config = dict(
    model='image VQ-VAE',
    dataset='gratings and oriented noise at many angles and scales',
    train_examples=197500,
    image_size=32,
    crop_scale_min=1,
    horizontal_flip=False,
    translate=0.06,
    bottleneck='vq',
    downsampling_factor=8,
    encoder_arch='efficientnet_v2',
    encoder_norm='layernorm',
    encoder_activation='relu6',
    encoder_depths=[2, 2, 3, 2],
    encoder_kernel_size=5,
    encoder_stem='single',
    encoder_expansion=4,
    encoder_widths=[32, 48, 72, 104],
    loss='l1',
    latent_channels=8,
    decoder_norm='batchnorm',
    decoder_activation='silu',
    decoder_widths=[32, 64, 64, 64],
    decoder_blocks_per_level=3,
    decoder_block='basic',
    decoder_attention=True,
    decoder_upsampling='nearest_conv',
    codebook_size=512,
    init='xavier_uniform',
    residual_init='zero_last',
    optimizer='soap',
    beta2=0.95,
    lr=0.003,
    beta1=0.95,
    shampoo_beta=0.95,
    eps=1e-08,
    precondition_frequency=10,
    max_precond_dim=1536,
    merge_dims=True,
    one_sided=True,
    adamw_lr_other_params=0.003,
    grad_clip=1.0,
    steps=6800,
    batch_size=512,
    epochs=17.6,
    lr_schedule='wsd_sqrt',
    decay_fraction=0.4,
    final_lr_fraction=0,
    warmup_steps=340,
    weight_decay=0.3,
    adamw_weight_decay_other_params=0.01,
)
Rows from block 4 of the encoder of a small image VQ-VAE, named by matrix and row number. Rows with one number belong to one channel. Each number is 500 + 50 x the weight over its row's rms, rounded and kept within 0 to 999. All counts start at 0. Numbers have three digits each.
After each channel's rows are labels from the 100 images, of 14848, where the channel reaches its highest value: "top examples" is what is common among them; "colour at peak" is the nearest of a few named colours to the mean colour under the peak. Only what is clearly more common there than usual is listed. The data: gratings and oriented noise at many angles and scales.
# convs0: expand pointwise conv (encoder.blocks.4.convs.0.weight, 192x48x1x1), inputs 0-47
# convs1: depthwise 5x5 conv, stride 2 (encoder.blocks.4.convs.1.weight, 192x1x5x5, trained with AdamW), a 5x5 kernel
# convs2: project pointwise conv (encoder.blocks.4.convs.2.weight, 72x192x1x1, transposed), outputs 0-71

convs0.32:508551428438519452511450490470576457536498552463538537534556482544590581392594462526478476475492456543510532566494552547525569508477494604583554
convs1.32:501503482488499500454501499491476486610618491484520611637497495474497522489
convs2.32:513578513410495487429545454471487393548540578541550535525458456463491513543576404549422530543551522492435533455516547525463513464432538531618513538453534487492496479440519553498593560519510501601541448558454585533560
top examples: coloured; very coarse
colour at peak: purple; blue

convs0.49:537540535498543442565556514448533441575494567446543549508561490458559523461521518562529616574540513527512497423502562467517554618549510550578467
convs1.49:471446462450449474470469456497442513569605477474462524574421479436434446462
convs2.49:524524489402546450590472497499479493471471538475607559491539461456520504536605438484394488527522553549451559488516539525493545446451445479481527527597420565538431432536459561510541568559488522526603474527551450558579
top examples: coloured
colour at peak: purple

convs0.79:523528437459494391428494467464499573523513547429540543532508493549492574459454477620557442451538515462360472492410481549471506508507441508469505
convs1.79:497498437503486520464433530531475490518617464485493546528354480509483530410
convs2.79:518547484408570406422539442450514451454499475511549558461537567427532551525582547461569399569468500507406517483452455467473505431463542512418453496499492503514593418462575506423536419496436514501485476557509522508439
top examples: coloured; medium; stripes at 75 degrees; angle: stripes at 45 degrees
colour at peak: purple

convs0.117:569474556513590509482513508505526503517512419571516575461516567536599637592483543508560451500493573529511444519525518527483527497537578561576464
convs1.117:525518550546506542559546576489519509543518507541565599513456516602591551461
convs2.117:531546468597490507522517459483460554430526558489574418556485460518587437541528601454549507483522500543509486432412504540457507494511493451561431411517489458568585469476479472447527437533516564395571536603567465520455
top examples: coloured
colour at peak: green

convs0.10:552460453517595494448556574567439526461568543519522471531564623510483576557405443560552531487500518474497474562526487525452476598516533544527461
convs1.10:513501480489509519435472523523504549609550464518545610606495537503539579550
convs2.10:556375521557599526478522447521496481513550528515452455509470522559585559584559576484433438442436505554431456452495490460569498436538615444531455498537498498497599504525542472523543473454492476540538473481505448486375
top examples: coloured; stripes at 135 degrees
colour at peak: cyan

convs0.36:505575582533560478516546592508478488568531531569477510621486491512488451482493510598572493543471603600469529447460460485553548536544482558533460
convs1.36:537464468463458511465477450457501439376387422533487430456489545522506510474
convs2.36:518439447429483495542499504438498458536526418558529455521456494536606524546435550421575527507465589452525559573442545528518625483463457512461563501607526518463460464480586559563559500469606477559521477546522513521529
top examples: very coarse; square grating; stripes at 135 degrees
colour at peak: black

convs0.181:488473559517477509479570568559367501531429500466437466544508473463423400533433507521489516539605494524505482455510440385539524465503507457517415
convs1.181:551514527536539508501529520529528525464358489543481434357491520525524491545
convs2.181:521577541456540525471461361528439507575544463495463448420467495421541476463510416500483446556438505489342537455581568515505503466527503439523448554450592499533518542493533542489527580564513534521541532459507585510483
top examples: coloured
colour at peak: purple; brown

convs0.42:562527499506479541459496553535525588568494590503521584477537549575558530522554507571497547483559520493526524637562557516538554480535593521545574
convs1.42:501465459457458500503502502476453503587603513474530629618516467484504505467
convs2.42:359491504509514534431580506535517429546497464577514481577498518463450477497532451477513393556514447426437474508460501490568466538515521484611511514548490467501575507424430597518393519517519491509504441493557435428587
top examples: dashes; very fine; fine
colour at peak: black

convs0.51:570588562489542451557574431452507496503460575490491476550492508479433438521555557456424622492426464562494531444444490501422505482568536458512548
convs1.51:508491501534533535553521521510477463449496609451457402459623491515478516584
convs2.51:513490584517605599371492490460484470505548488514512541480542531558497543496524534426540401462527458485644508432495491522491516491479645433503495422429502444449466489562488505469555492526486436465520453507460477579511
top examples: coloured; stripes at 105 degrees; scale: very coarse; stripes at 90 degrees
colour at peak: green

convs0.45:484504556634600475570565555515521530552558518531549530565491503481509481572464536604500479497472522571464586490535486568513535556501533528607526
convs1.45:493486503503488496499504515486512545578558521502546630618555509514579583522
convs2.45:553494423532481589490523514521641457504528502470498475486470511425487604543500508484523607529556461595509531560482470484505481575540456471584454570471580411492501481570485467519400518505515532620494494528561441552531
top examples: coloured; very coarse; filtered noise; kind: windowed patch
colour at peak: pink

convs0.130:487587500494525470529475507528592451527592546532569545557541485600582590524572528474445456494473464517542529576475511526539539447499555570486601
convs1.130:481490473476470477495510494481465509604596501462522619638520473489513522477
convs2.130:473559536458460544478535446441416429535547548585446514443536406457498430466530407523502522539546493490511545505415557481531527410476547545604441470467555506543508565421508605487552569520539499546436475462485497557575
top examples: coloured; very coarse; dashes
colour at peak: brown

convs0.114:527410479388528490479420501458486496476388574405428445438574473473449466442549456485456428558485449470503509448474517481509558454490435469502469
convs1.114:483486491484509504520545551510493546598592528516535611594559476496562561536
convs2.114:503493508498545490472518502540460488514569520455608544604473508545460520519595512517474520504503607478427484427500443577412507542483492552494650541496440537453504565465502519498566506481484525574440535564419538588591
top examples: coloured; dashes; very coarse
colour at peak: blue; cyan

convs0.112:461566471576423513505499461514474532458566453512551525502409517518436569561474547431459509371483503446471457514429428492462415477465553461445570
convs1.112:508520529524540509543525574582507567565567549513545530544545517569555565596
convs2.112:517588462522487571575495540494579500450440436568524475486433497478505460506531410659498485538449456474499575478468517432442475446479555505441543485524554469478418487534492453530476500514492400525429461469514348526517
top examples: coloured; dashes
colour at peak: orange

convs0.150:430467476514415529446520477527497535533528472476481422448428467471441612528432525407458445439487501414523496496517465472505431449531490409386512
convs1.150:496503522554547503473513504468512516560475459516593617552538518579584554573
convs2.150:458504523425487465528399513538467510485412448516460490500489516514498430470549379535452432601448534538496484507453530449462474446452503503402526421444458518501492462541528386489512527455495445440452516487424392565605
top examples: coloured; dashes; very coarse
colour at peak: yellow

convs0.18:613507495456446550462466519510534553448415516543422525454545549511571612515534511467537405486495435477469460563426504393498538462474561487535512
convs1.18:469498475482492486506543526486501575639566509528586627536467501505534501479
convs2.18:506565432512498484518602501442517441503606518532528476499525518565486438507538577435538501422416487416502437436443501501487547434542605491531571496454406427456589510523431577528519507547464528540471553584468527530532
top examples: dashes; very coarse
colour at peak: black

convs0.148:501446553502561468517554508491590492524450580469446427478550505480597565515492418529507487514461479546447496479599565543524604596530507479593487
convs1.148:490515521523521493499547487472470555588557516537576586556544547560587548584
convs2.148:543455526564518494433552507525548502569589518481523561560526537604500590511514581462526637514527525549473466543489490553430478578508492562585554557444466525487526541424557460529504520543512552570524497538493590586570
top examples: coloured; very coarse; filtered noise
colour at peak: purple

convs0.20:526464541506368534447489505504457543553402439585393463488466531464409546506455572533496482421527531477543459467552496511494464396503466502463455
convs1.20:520519491512501502469492518502509507567596560537549573625580509529565564544
convs2.20:497513530518517474547449494526494527467432473406478438554479501464465543532547399565429396536408506375503480505461494491499531518527526458427517460523426476513575465542539502598398488468477416473442553523469411590466
top examples: coloured; very coarse; dashes; kind: filtered noise
colour at peak: green

convs0.68:419452482564471457502450465406458489528588569380536524507482442454460471488499432557444592421541471461488536404521524547463547512488540538517472
convs1.68:492508507486483499474514495502478511590612504495532612647534486470512536471
convs2.68:470558468496478495520448446587548499409512450463523527471457466485438507523554412469455515511536511536357538607523480489416550466410432453500493574406498497440456430488452439565533494444488456581511434508524486563545
top examples: very coarse; filtered noise
colour at peak: white; pink

convs0.165:442549456423528484530537464494540504578445414440528485498528434593504505408548630453487491515460492535564525457551548581570521483469425491469518
convs1.165:505496510481489506462507470505492481580628536492515592636492514442521557476
convs2.165:528569432394516489446452501520476494532583532457462587523492426466498508521497405480492459475531535540390414509468508411512592434473473515471522476510515494550517577486650523489534584441538523602482496498515533573483
top examples: coloured; dashes
colour at peak: purple; brown